A small segmentation model, trained from scratch: trained on rendered scenes of coloured solids on a plain floor.
Rows from block 14 of the encoder, named by matrix and row number. Rows with one number belong to one attention dimension. Each number is 128 + 32 x the weight over the matrix's rms, rounded and kept within 0 to 255. All counts start at 0. Numbers have three digits each.
# q: attention query, key and value (stacked) (encoder.blocks.14.attn.qkv.weight, 1152x384, the q third), inputs 330-383
# k: attention query, key and value (stacked) (encoder.blocks.14.attn.qkv.weight, 1152x384, the k third), inputs 330-383
q.73:136153116089139147126110072167062148108138113132187136152102182189141099133089082147138135117183131069188174053072091098054145087096116100110198083156155174161119
q.74:197217212232164142169166096134107048210109138158119169095092127135144177140087095206172106044112191239095115122073097145085000142162096093155194139138169123160137
q.75:131110151147125183170019126139144145139094140147156101091144114156164137145077171095121136131134116174160174155097158111095108177144189155144141072117155125083154
q.76:115217130155034059127106143161157133116074139068175132188057161213186129106190184070252208079082135072102078192124197109183112113158136155151215150170129145155110
q.77:170114129113126078150156104207079088129140075153149129157183070195153126072099148147219162154184100173117168093182086143116149175187130084119086118170147193165125
q.78:136127131124077164115149121106162114095120157158156136144115075184148115145126072093169114166095190161115090146150130089186161119111082136149127106166081160112211
q.79:090148137103194153159184140041089133134162201082118093131092168124098100167117110103097126143136150108159024142155115174106114137084076165079129129116129105116228
q.80:133198201167141196067102097097149134122099120086173096025145135122077125136086166154141094143136119117205131136064183104187134189092164147130137160200149096122067
q.81:165170122158092157145125106154152130181162105148054098075155132128128132089204182107106140074081132109094134107123061118074100172096091133090151105145107111153182
q.82:194124136125095078156165141085092190123087179182154112159121171117082100182138201117169180123183086115185081204093100141131171104157098111146092131149124133103030
q.83:086141113079151184093111144082107128105140144151208180123098093164122127131121145136156116077205085131100150122143129086103121186057077080157158130174123108087132
q.84:138142135163087104107072171138223141137124086202152152074127180121058095178122115106084166164126220135117127083104192121069124172129166171176163136097170167122139
q.85:167143117131148198104149071135122142134219135125155078126139135084096183078078107137063168151050193084183091094086139108106170083164157174147062080118157174142069
q.86:155151179140174142172189140075189136069174111201076129090083131165106102133177136073104181111106074106163174151137132107098071176178087197123142163094153158149120
q.87:110055148142169157131099098202104099149066198192142124129128114125067146141048105178116120162107160102105111132106176161059177058136120188142109073157181154175155
q.88:153147144197177102155129099104207111103155093165147196134142102060086058153097171065058160159025120184155103231161070090121125112161160197063127107160172101134044
q.89:100189163090164147114172181184100123136145135156117133061081140110146082110109146172125104104186068105071153133077149079125128071124185065100144146057089123150093
q.90:155106109149187103181095117155133099087120125166181132125088095125061123113163091105047129140188116173110062088201184097127099142061127067115114120091094165170138
q.91:140043060123087157089106074133099167107076150127111115168141120093064120197151132051154121107164183092157148130050080185191254108102119171166012124128175093154150
q.92:086070122160170193156140085117125104154126134155145070129096049109157175078143136215125125123124143115152118094080104143159136156107110160123104117125187143140134
q.93:076125091131170067143129164251167138100193076108152094118080124135072114117109116117083097136175180140117068114107089157084100032123160154184084160109162166090097
q.94:124114175099172095135095171139093152170170112166158137159156090119154167115048141216090123178131103060123096190148147130118169155141182068166072134103108058121100
q.95:151213131205122151069128115115062038200175086118156083139060126086185131146085110189118197082148168181108123143109091115121146150151157076160147143130149089128135
q.96:098068118132154089132079128199134129091122169128045125125137098191087144111152173071075134199066135105138126099129152125132137156135129179169092136094091141150092
q.97:110133140096156144215078100106102158098103144094218072090162030166193126137121090109120091111187130104117160093057079128218114098124125149175132173153146054104112
q.98:088176089178104098167187115135128082132204058170081184119111153033123087191167135181143166119107138085155131074104129106155152024110066184111158101116138112140165
q.99:178132068132149104074110139120145178106162105067141179144043127126144089155148048124143124093173148113123096148102119158103145127073116156122154086144080127181149
q.100:075119087114130132106097094138141183200139072135087088105187141111094053124192063119113100090158052156122109073153158111051176154159101086136126124088193184100117
q.101:064189115089140049088173114143053157091069134108105141178105170061105164170111120098124116145202074131148118163141158083088243139105128117181126094114054110134111
q.102:117150062078089142131129163170070174105119099150127141118099119103139082074158105059112133105246097123078126125119145062066143153095142111159186139055076069200146
q.103:079106186131061156131173174178181116125144123129126177066114118119175130099172136124178185139010055147155139145214226047071074151064084076116133160158121115188123
q.104:120127157128207093146153150120110121169172109176098083162100106160094107125139164161158089169092137183123170092088132154087087127153164149159156136104135112116141
q.105:165085082094152096102100148181129118157084151084139134195150153076137125143158123104072101136168156158119077153089160107241113140136118101080104136132143136136148
q.106:159109141189114086170151084172081112121098088173105093091151096089143154143102131151168112158091156175146086138136155114117120149129071142136191117113129097159106
q.107:157059151044197068193107115113113145132111102123104114145102105105142152166144143154077115125125059124074053156171086186148148141161130094028129135171130105060114
q.108:136141128118121098154150187116116173070152153107154134126115127107165116032154155136078116054179150097148147106152048191052163122134118144151094186127085117116123
q.109:163139047162109160095083131098132124126156210112192147084165162153161190158076142157144163161111029152113172094190140140125166136175099146160109143084140144115056
q.110:152075176111117118086130098132111147120140096118116131127139140172187141098052116127076134169071120114073115107122149090174147137167164116111078139074101092128102
q.111:209179118111138080105072182066078126175066155073134114160123196162172113189134117095115151096100132121134150146071068162119111095154078179215152123181180149159120
q.112:129085154131121097160203109087070201134057108173166133115109163113118168136131142057116136113097146126140131087089190122126102105118114183118122091055148085213158
q.113:139172115064139108079147122144094126079104090063160136106164109061133115095197183122065129103106047081114158151139112115235075141092112183111157099140165143183071
q.114:171081132086147142111124158192128090136147142144112111169072135105132156108183094120179130090164115159157157120149150185137165163176109101113154100088140149113114
q.115:130065126187202145156134068156127130159144098143128139168106084194055144151158183144119109147167209104156080103143055121097182128134151151110197068103072141131173
q.116:179135092126093105152136159144148092109131138125201137074092041064112185114093103119126115065074176142108143135137104078101141134130088121148101111110188127131078
q.117:107156184143165134149080052175119191110172119166127134153084115104130141082179120156123118114104133117062109200125150080125179086168206138088109122106152171125148
q.118:110117133077111134158104210136178210135118170122092213110128065098129205061116112154147184132159136132123132147138116152087154157117134090147145137133097110158093
q.119:117174152111166172105217079189125154118184116121107180176112090097177083103103096101121121106115147167101129062071116084139144118156164195126097142090149103182082
q.120:075109089130080140086180107149134121110126113108095092105144077080093126187151181120086115150150081180128101128168162133141145078134093138118090073123118141131180
q.121:094088093090080071114092099142088138104168161118084134155164115075067087125114101155134163204101043062133086128179113079126132143136161100114089182161042136114101
q.122:090098105144123124084172109145159153122100153108139183177112160123105106112101111106165148060165147111059160158221136038115115168121164128148147143088110142133153
q.123:184138191067126021188118078146083174211072159152054071166099171156184117141164073141091108150138121067140176101056155090132077154158112241058126091137126152133125
q.124:131101160255104090127183092075105174059183175207196015124119114168103037131107098145214075074095091125136163124138171082127120096094120170106116097146039139099093
q.125:129152123102132123210110079046077116172070173149142052103148091064145043160097207181077143161142161134154150157139106121159135086031147107122135149072175116120153
q.126:159138244084015110168132189160163184111062166157155192157134056215191149111150183070143056146103117211089133095117186094063079116195142164148149131139050144127100
q.127:117145163091126167214167059133139189171131121144092108178058112138121095073122046034190099134217125181126150126129076103171160078165190128143174157092126126151061
q.128:124192130160152081194128122163143186161195122137121107086061133144091090085082177110130100126134099216136128124145082054154108058156146135161109111111112132141093
q.129:116144138114141121138107087101140140175132128131155099135114090134126150133096149049154089167120108145110141131058147064128120116181148121123110131089112125155139
q.130:128101104105126080157122096122167149158143168172189164088089114142139098088076142128090112160138142167109108150126157156134154082140170117123100117164159063139116
q.131:089115124163124076129177154143158089162142153152147149131154131150097129180161083140135146068117143157086135111153078125155112139159093105131088171121119116134079
q.132:144116109115137143199099165143089126118116107149077174109141105114119127137151149112117199122101097064130154124101135148169097143130152121107165128143100070108098
q.133:183146141142130043122115173080197110150125125169121106077115184153136127094141156166115128119127114106179087161159155128174118117092184134143114076123124151130150
q.134:141118157112121096114125072159154067160111114125148158127116130152159124107113123092173119148124146147108168118146135124122127130130199188096105140121123133100155
q.135:192104129098148123130137155154146077131202138114074136176111098055158073089131135187113115138126160073079175152062147131128095110111105143147088120125073113107112
q.136:097124140096174114149152143076112119118118113153117147140127194124087146062142154169104121152116108169155133096131152143112157086113171143116178125075190109154161
q.137:168078101154117088115139118134161132103130109127146179144081115128170091211154138156115122093113180151150076162168180103141147104129137129143179107140181078098100
q.138:120094115142134122111155114131133187140117144161154194144137112110143113142101138103104104140136084049174118157114129169117179090122142159187106133116163119113168
q.139:120148151124129188091124150104134142189130096115132162151139118173114166126151139131192110150090112102116122181134100127084090117152119135047159152124091156092135
q.140:123118158189152119107108133151174150117139134140107157122081146150105093089114100167144155135149158088161130132134069142162089192069119101159091099127126092193161
q.141:109127104160048097114161107110143151155126111112140141164123145112121123101127143124126142157118095146124112121150093163157123145151111103099154126149130136098148
q.142:123105151118141095158103124154112109141152149079140132139132127099111154200128116172154109117168115119151127117106090138139146083144115161172118139130116136115095
q.143:115137139111116151138150133125126162149114100159166096147157127115102134130172158142085185154156133095157133140131094098107121098152145159138119143154107124110131
q.144:121135128124130124160148123136170137165161139115136142122075083088138163128115126145116152154142163087125138083136133139076119108152120161150133088131167122132137
q.145:149109145124099151111131086131147141131145138128142124140144138140177121148145140091147100123102097113083117167153125133112127139130101171104081183148142186171156
q.146:113184118142102144120126082080124083149115187120089105118134200100166159154135146095064123121137088169157096101118183139106150183127118126081155094119170076159150
q.147:128125160139166115109173124136135124099137127109195103143150098121144098112136129134119121171125126147151136137132089073083115120180168152136149156116135156153149
q.148:133152155180110157151140161146110163091093162155122112084063157075123125129103136136117167147121148144158147084080171051122137112123127083183138079149144121183157
q.149:077114149135131140091150155149126092095116101111097128155110157119100126116148105108147126145110138132050148083143127087106098096105096162075088117195131195127099
q.150:138102118119100159134080093108186137127183136137139146108152075108134116158169170093109134106115142084097111093091127115181176101176078126096125129139079120130121
q.151:137133102196135061139119112123151154116136161120111087130145092089132125149138094127116159153179112158155083120109107129080106145142111198166083172143068111143151
q.152:165132119140131121122132147108083123117137119155107187082150144129126130170114150126109089171125146145198127126125128130135100095098143111128074128139109106167167
q.153:122127133106152187109147149129157069130103098127141112078115090124134184191167131111116139125093091135136072139108143103148146132164082098155137166103109148109127
q.154:099142128136124120087105114126081112175121138094088148145091180084116181169085150121105139163129140120128128148202156098168210086125118127130135087109130146135120
q.155:165151135112133094124126126129121185111134154183143090115054192127154153129125132140131122105136068131151114114092147146094125153157138162121169117103122107172128
q.156:097165102138125115113115057123109086163123070048169071169127115168138157115134111147179155137114072099099115139160116137152121130165129146135139113136120104148133
q.157:152151134145086118107126111129174078129157174125094138150099105119112110142142098189147108133134163125152101108127139118182110184126133169171110105162133138122137
q.158:140121163097166107167085155124128140141138091129102150161151096198126108155132126111147117138115144105101107120086150115231125146126086123119100131143117146126128
q.159:118122115131162109138112097154127204126113154100174139115096152111101065113089134104139089116100103143099128162221154090166166087132187117115137132154172229122117
q.160:080161118112111107156195169172133162102109118161194121087193193153134101153145094106132139112122138174183104133114106141102147156089192111121118123146161109142135
q.161:168181138129096128141122144133106141109141112140170077110041104128070156138076112122112106145120103081150141133101158146144080088134177139137127126105103154103110
q.162:130121123128166093130145141164089093106101164104091091115166181120101099139117145126140101108161138110100123056141120116128155121113124118142150152098116158108154
q.163:141133148098103100126134146154144093116151144140135137122093111154129135135117183163125111100124189143137082105163107139158158125113164121196125146149111151164100
q.164:195118168083123109135133120123115132136133132099183170143128179093128162116108126127079108119123163108089131163132105099098117163175141135130092094124127160083134
q.165:126141101137134078136094119136156163078139166151065113140096167114137094140133153154124133113131134151143148149098130085095140121147111141136117134095133109180109
q.166:032078115134146167062142116073108113111151159142092129176158145061113107152103184161126091172162172158112113101060166138128130085102128140097094133157070181141196
q.167:139155111146106134062084156108169144129106162148112171154097083148144133131088096107141087162077104106164150128108156092122100142106156180145161079117120156134130
q.168:122189128150155134160129148155106184098084039123138101055180133118138127091091117080090122134109089134149141130143171117087136063116125100086193129122077163131099
q.169:094139171121127097093149146128135182148075150143187113127130123104112096136091163094102136165134172160178096093134141043138175128123180110174120106122184103132178
q.170:124143144121118136132180152136159137090142139151159101083105098098136089161134147193071168134156186169160090151105117163081123131130136103137107151111071071187177
q.171:111140127104145170081080158134139128133099138111154073180123161123116139122121153116171156167128102156122132109126135187127156158119102081100132099104083090141114
q.172:090147090147125113129169135142107132151098111159134152156133130157117130124086088118139167118114131168102152131116143191131114056087107100117140142146099079089101
q.173:112099126130084110135125151092143149079093091154190101134126133071118162115142088155137144132166154154149135133075140104091101152105147140128116114137133177110071
q.174:192079141135140217107121109103112116152142148142149068125112142127132148123153092135129142170133134134167087146165140142146151117150098158129137125121148181046149
q.175:101160138132135091095128112110101153086091125114110140085090130144135121084106162099136079150155126154154102106124157062110170127074152103129098108156121123109124
q.176:169120117140113164129098144164137178121152150128117168090069132160162104158150123148136081126149143127116122125086162132102154109146127188172099091157142156166133
q.177:101117139145148178143148133150124142115106107153186116138155137161128087106186120173109106089147134111122116151162124094114113188110129120120124133117093108117119
q.178:145159075120128160173176171134095105138126153136112121144162138181179129117184146154104099155142190098083113124165075168153142147101037182125107168123132110149108
q.179:148123156142082144127126159143173103126144120091135119127144113121074164084151098195148116109087120081142154146162116123116121154125108183109143145129067141115131
q.180:155135133170154089113100151121093139186123130123140087091105176149132149144085107114123117178171150172156107136111118133113138080147115128164160081157159124117121
q.181:151088064103113098150110185101117157081177106118076154066105122138120133126140145144124155182110143145108141170144133144171159080116098124170142151106111088110111
q.182:097124114163146119132164190164105146124131156118177178102081102137099103167117105040116148117135134102127151155129097113151094153106140131208158155165154132107057
q.183:082108130140115109136129111103107125154133121152182110089114098145098132106089134124132114130160117088125123151150097187087118083087102154093092180104122099153122
q.184:127144114099104155094103131128101174152090147165183141147111173133114126171129154167124127080070144116117105139161135115146136122111121145162097148132168087128135
q.185:111128088154150137116090085149148157118141126145149098107125140129134177175117185117176168099136103165111101121052166051103126124111165157154066156136124100122108
k.73:203168113125074198147084156123133119103155105143118147107153129142162147193201095093094105136100100131108154164085154138097110140122042133119155097165154106139122
k.74:139152072169108216158106109085111141165130134115168155159104111034160140145150150118168085141150135082144194140057137088156186078150028164091121207092233148090090
k.75:074087097162107073159087134109060090126112136191103177055114098154129182073172151207198118110190090127116110074163173092048143151119143122132134204085129180151157
k.76:136115039124041175177138049099118101120093102204175095136118136141151108103098087099140145163114225137128134165189082128118149125155203091179096141215144068121136
k.77:215143116116121116138091123120142136107115114105160152147187101165145180181181125110117145145152135083075124124129137166095158114146093112180115172136122122123147
k.78:124111154136135185126169121160110126121149171104180093158134097094128110077135092086119147141058172192125168144055121140128119134095129146147101187166115105101087
k.79:122088118152130118027166159119171099160143105158147086200111079081149105107159191099136114117091132128146087100186142037125103201098132175130126178075130155134178
k.80:067155124115072099199101121119095128097174146160100100090162132152123077144150128230070048142063132121127142125155110084082116131115094061110105108105074076121144
k.81:167127113126116136085137137104165097140095182109101172169097142136145099135101126141103205055132101050153168113100125106089154175125139100141102100128156153134072
k.82:115131078122154157149161095065144090113138118154123146170152119190076188122130115120120026161153060155208189211164025147149105126122114090143151105194120116162070
k.83:102172105128157067149088070132155119156074081109129181186147197093085190074093131139158143175105069164123082132053109145041112055156185163115151110167112182079164
k.84:063102156131106109132176055109113121072101151101141166123116142162183092137116124151102117120142122111151090148167114106135118087161141160057131104130122194124161
k.85:168147157092108152130130143113204162091128100115147149111147067133199092152142139133121117157174091104086132162024142207131088155140169096122148181111110136110132
k.86:163137082097196098140127139143084110143144126116018082075143112125141105151164083125104081120052188100111138108130129151100175144157122099127089105105205137142128
k.87:108127131111156098147087115132164138162122082170149107101141119169142075115042178114168156103126079123092129215061154144094145144072111087157125156093150132048169
k.88:097085082111159187129147074090086145107065060144123117112112093181081063155100079140076135113112110073137067063165129176138090174077161164056065122174141147134108
k.89:186128157132160172086089144105168129135115203146076201075130118135151166163161161105136157133131095132134168112121177048062177126049095132127100104159116082144081
k.90:075126142111163164151164165041135108160134085129149090109146130125159186134109091098160111134205076107139066129134175121106083161090095152061112155050206164144158
k.91:150160163103152100160154088151101115109059169156158183066075100147145136092150131167088096094183179153090067103127125121233067085162100110119182147097182149176128
k.92:170165130130101150144169127154118216149084090076132091131148144161202138131190141161131098128080091161114129166158125086125102112146143115104142168102147059138155
k.93:123165107075101149132117068108153147128103173157155114116106176120130163081098129098133164145183104126142063138107158143068103147088114159082162105131110101134155
k.94:053183135061100106157112156170187112117094113089162126103187097143127146082150138152115083111138105109115170140167128140121072167125208078098148167157121157112108
k.95:103133142192192179164093119119152112117072056121147127145126089094092123114052143118108120174158068134141174089156161145141032149155163112114138138089175092140147
k.96:118090133075123086220105152119125149108132123053082106103149082133158164123082085146162178127121054179158116099155140156160110077105141176132146141116092203100185
k.97:120172136137157140108089090158047119133137151103135062103104143132213152114174122128166122124104168126089119085165074088136112115133119117106076127176119164186109
k.98:088129070159128126143151138111197176170133150142062141190129197078151125110184097153110177130089119126174124087123087166158169110076073148147066171183141180124068
k.99:083072059120119139093117118108146111202141143151051041090108100102122128150185104096103134086087184108135078110167113079144119144119143138131098102115108102097153
k.100:075130103092098155147128157141149092093138181056106155064071181168080103100111085179101125148136120128155132154089199129145101169058173075161129090162139188167120
k.101:107106091084129113087112101157159155149139248153141109117157142149120094091121126148140141127172138193100098195144156167118077187087128182108131144149033182079146
k.102:116120155101108182118104092136086128118169161187151119124181170199092132095162113138107146189128137145077098211092149112136077146110118131152183101142156142093148
k.103:091128153122179091140112165117120179108118167176129195130176124161140087149133209120090160142145096099156112133149084169115159131140143099190064109107124108150164
k.104:155135160100094071118102138160050139111130135116113105135160159100074132126123121121089169150104079125170124097131124065112132087174129106138070202117135190152132
k.105:122124112126207189088241156146140075092113119123150125102126195114155111097141147042156196143120077170119141128135169112196091138128114119093148155108249095166129
k.106:109158163137105102136145165079169173128168081090164103121131089145168191151111085168124144136119126154132154140090147116172099181171093130069069143199121130081094
k.107:136176150163108136056163187168157164162071159114151156086165105164162130160112230109168141132161132082127116159159092096144137072081120068113078133110100133125097
k.108:162105138152115178049142121085128094220054213157134046170176083124101108091189068137159105084095254064143108156105061128180146122048141153135165133056114120143148
k.109:106175121102087081150054082160175195118170083171091175073123164123148145156215061170186137213089157200116129112070105211109094120136169065133113096157112243116180
k.110:124157168107115141154165125215081076101150098059187130128113114175131061146124131134114152116126134134117077100181196166056099121070113147138106125096106190149118
k.111:097188182169158114155161119147131114100105129087140171063101146165164150163119168107134097096213150126108115119152099176115130145111117151110075142139129154195115
k.112:130144085213157120130133097131088192157145061111097141161132198124158108111100180123111111132164145103129133125058146121152153068137094127175099116198062107160100
k.113:092155120095128188141107105089174172148074103135111165129041150159169175142190115131117102167100123097114047092054124128101147125118186105132048134158198105172142
k.114:177100117084097048180164159086158142108163138116140179166151154124052114171194134165181086135076076130092138166103099136159070080202168069201141137134180146123177
k.115:110099162131098116060130148044071129140126123106125099101130152097116130144122109119100157124139192106128167121078149122140126093177108130132140117114114112136145
k.116:118113096125098123085113158200123108159176150212155143124134055020153084139160075175144115150172048166127201197150138105179117113210138140119139128077096100110107
k.117:178122121094073114126130104187144027147084141157144111147132095115157167158115117095092133173095137163083171159104196167132121109169141121152035154112132068096094
k.118:083099133217140176075074164151108122143123190168057167142203114156142114100102156203181174133141110076128088106188046179142160113165192148132173184140127077156186
k.119:106156178168131210130074104129120154129133158062160087150068159153114110179102156118128085179100173061129083119143105151156085132190075175117086103120100100088133
k.120:076188093137154137077158098102181146070139064101123124126089175135162124151137113162074137128127137095131118108071185181093141112076159176133052126166114160151154
k.121:104102170182148126149153177127131146059083152197144107159138078154140110179119103127126078058107121115106131083197061084137157122089093072104194162124146202079108
k.122:072125109075150021073097099126083104134153140168133110198160189170128129095065144137165145127154142166094102114126095190128102194144130165100141140104126127109200
k.123:211077102216149147146150134157100131096146065126038162059144091159129059035112179041180166130116054163150128170122089053172114161100133053173131144164146140159082
k.124:118077167158109141031156109066080163145153118112090070146121106158088126133169127129103099121104170124123141121083083136112157133109055121091198151115183092124033
k.125:137109126120122102093111148125102139071102159089099163165094228097149107131158125140061087165113127118155136123148154088101191139101161198097100124086108137104119
k.126:142126127186140156157191124143092132134180091221096131136141128124104110110140119092165130169148187064122182200087037129070104126151153083142094134174144122086165
k.127:169147047142127174115077104071067137055100096042176084145163088172150142071174061170200109176127189052093096112113122099094152167216068151117115185187170151145047
k.128:109185089156140062124134163132159166135140144141088117140143101075115119132114075155108166146149115173087111066154147079138132158207151123158100148144090164152133
k.129:148127095093125119178148081182112205111070162092186107112109143143088082063124120141085114106156051136170154092151148137078042122170175152092124109139044215129133
k.130:148159107147159128171117095164120125089128127179148055155130112150074152116112085099088105073164131128151141142142129043104168161159095189124130150125146127161091
k.131:144099130120155097147126133159133085141185172148144098123106133096112169129124131118122105155157143118114132108137161135091133151097098122166133124120113064169143
k.132:131134112124086133121166148106106165144129117078156129137101161086112041117064138192142123098096089207147149154134183154163148152068078129124135108150130062128125
k.133:110131144111108153073130078156177098131174160089140095152111115099110172156133060120105161120140135101126152152144129117132122136139140128126173104143112187156119
k.134:121146153177142105100113114191164155128099191156197119134124123105110205135135100094090107113147142130137108115164093129075104162134123083054131106138125155137117
k.135:140066100080106132110118159110170133111128120123081220147084166137133129120103115082114108123138101118133122104154148195105141094103158093116159073182114097125135
k.136:127114136094152146103113164141126116140113172097118106130100169169106160117147098115068113057165108085164142162092105087137126150157090122095084109114138128073096
k.137:199158045148110137150095134094147088128132100152094098102085123113125135212108129106173181078094143118150162122129058108120181107124148108128115095102123075118135
k.138:071150157130140144073119123103080132104099178133123070126133124152181153123114110108129117132145067135148113164114166103106105137162125199047171126036076154119118
k.139:124110188159077146121094127118152178165146208108086087124140139094118123097126116157093189105099127138109080158136095194140112181142170180095125090156059166161138
k.140:082134080091201107165160128118152136084143126144142219110145073109063122174116104136122104114071121141117105072209100083171100168149158115181184171145173014189132
k.141:098112133146115092092087139128147070179094137127130138134141164107106152109122202054146097110091142140118123143109111160143134103108107094115091141151140094160111
k.142:167088121158121176137155138137123171087159158116113119136101161130130119143129101117152152101157142111130104115126100099059117131095178149130085030141093151062118
k.143:117078131165060176071121141159098168097192191107174126087100178164101144075141151131110156098142098126089119124175149130076110171147145134135136129105070136101132
k.144:181140135155096142153117169154126187098161202122111091133055159115178149091152105139129165131111136133139103130137103096141180128173132106088109120130099142077167
k.145:122144106101150122168112101112133140119189054116121120116104124091091103153100085102111166147127135139064123112142122104145145168078163117196157168146123093106133
k.146:139132141132170096078166121139070085140152081107142037149121127123136185118204124141103106107143157131156137127064113132151153114146071108107154143072124136102098
k.147:123086122104164141162129108074183145129125124157126142092068069148098135118151120116118119114068109130120182140127104131076127160114103138104146165112113184058177
k.148:124129130143089110111180121127118141093183155101108123131117091095142155096144135159122129103176103110109129100162189117163163167073160144086130117143123094153138
k.149:163136138181133138115127116103143065126129179110116123181128146094108165160121122145141116124127143138082123127143099177119124170107155170121154138164133175104069
k.150:124175040109151164129127177165163095126164078158154144096155155094130123118127145088117181155133107148119084069173151090096151128151131061157108121117106172139111
k.151:126087080126123102168139086113115140152105104144125168104120129123128114132150121146144117147102092153070166162156107149101095151144161109165166182141099121153130
k.152:159141119129091083119136118110099118170123063145140156148149137113164161158153134113085150100154129126125135116129130133141163077119110127143156123159173142180119
k.153:119120148161122116130116123119167112155083092121093132114175098141127188183124148158112129153067156137177163095086171110120142186136147103165093169147159123146128
k.154:097159202126100147116138146127122151153156103080112114156118146124142128145120095123155112141166117140159111165143095136066054138122100117115115067116154182135114
k.155:113137138129141114136144110143148115075152204133135139122099117157109092081141153122076151156116141155145117126167120092153093171131145126111175130087133186135155
k.156:127127108138097152106136092144127117180079115121168175115137115159135124119114150139113150129080108121103125171182090141120080094086117117168079135154107126093098
k.157:142129131103115142103146146140122080158151072154135128150130126197134111130114121123141115170101192148100166158125098118115121093135142067175103191138168164129110
k.158:075136124106123076156119176117181111060184068123133180082156170104127147140089106113126118166135115118117115124122127193111162117121114067156180168111142148120144
k.159:168179075102163150168125091095123102124134180109105097146082145039134116111176145124152149160096110158134188100075091140165126104163124180134151123115112106095111
k.160:161165155191158097085153110115050121152163156141097099134142154122112175173144123146153135141137137097094154164048088093133174145143068112090180131127192165134170
k.161:130108159162093095114151133132130133137108169143177115132097149113167106128106141114095147146148082102154124143136194120145130143104170186139106083117161100107145
k.162:136149139125134104068103139125174087158124154157090053165152100115118143116118166092134114135121170130163121112116136134117168114142128097141054112137149125104117
k.163:158125111169122126155133163091177081145171138124141140108113156127180150120147117132152121135173182125117138095103144145086122127150084124185125105163161141164133
k.164:132115108125142073098101206130165122084149106086111116091143168118161130131176118139117135122153124131109107115092137168154142097111193168130092128141167145149097
k.165:133139110099192079100143091123121096146149097154158148100117096101136148134148163124113160140152121120120176134189089083113141136109141159148180158085132119114162
k.166:123099120119147110167126125138096118183190098115155120198161121124152120130177145122139131144088149118125117137113069166130116101114104129147161135140157164126117
k.167:109121138118093131173153151131075163123121141108153171128164106113155119111128092156122116167110097092130113158152174134163121119153170152138151128138160170137161
k.168:140169145172110150077126133101139139098094088120121045124173117081154107152126153146073190147135101132150137106098166145106114184148131172089093116082145188106133
k.169:163121081168157098075136114125140129113122218124121106153114141138098188101114143132114079107166093099118126159071100124182132098126107138094116128193096129175125
k.170:125124124099160152139155146106138083114136116152110153109097137142113137200191134106164130123183131039157112094187130086136180114127085129118136133144164077181123
k.171:101107095140115093109097131203152128139156136048123156121111127096102114129101121127123150076137106101140104119156120163159077130095101051111117131126114123132114
k.172:111099117159127084130064118175140164110135119066197071149108115091133103163132157097181091075118168088136151174145087166114162160143085155109139117085094121118138
k.173:095095186159085139090102158116125071107086098139121129135130054088115110143114091082123150146110099075115144126116134068098153151099136145079097085163095122148116
k.174:128124124125124128123108135126137104130100111106142140065108122156173126117145092122100121110057116124123138184160098105106126124173148121138111173128161148111138
k.175:153157105049127071176161138148063075095120090175143147094159138141136147096126100139142117135195112136149120142110123144137108085127097109128113095102135144116120
k.176:162101180098129126175201122132059120104128129160129106127151103149127117121118175108114155165121169181096116163161117089131121136136164186153143135106126146129123
k.177:115116061108139116176209146101143076134125146156136126048103094095101107151124119122119156174129077131108149120125138174175132127110109115143101120074135110124144
k.178:118156090121164128138116113112143118150122082160073099137124123170203092193160121133150124139126160191113158158130111135148180165117105133163157182158091123095136
k.179:114091145105127150141187114142164153122100122154154147156117126146118107100094099136124122137132124133128111127185194131119092110112162088142130149125102131126152
k.180:164164107153135113171127121148111155102178163127118123158110099135153088100134106142121122157145138115181093112137072136168113156112140155089125096145119118102157
k.181:106127130126114123107116141134108137152131060117115176138155132155163128134112112152108126137065114113191123091132104164146144109109136117117130143114083069095107
k.182:106113136151151059121132102102153123118131103124111148084178101127153122152117116121157147118106148140185131072092087140143147094130184175125156115128063096135148
k.183:134166133125115119162148044170111101135132071098169088089140107072125181160114097083141100124140162136176155134123121140142150178101107161167113133139124098144132
k.184:109148084163165089133153130125140112102114114121119129118104145097154079123134158135112160111101121124090113189137142119202092107094114117130118190103133161106119
k.185:167138141139113149157125103075123163159144112126155112100129102088117176172161152159108129093172113109097156133105062140167147087115148100134158155142113078145147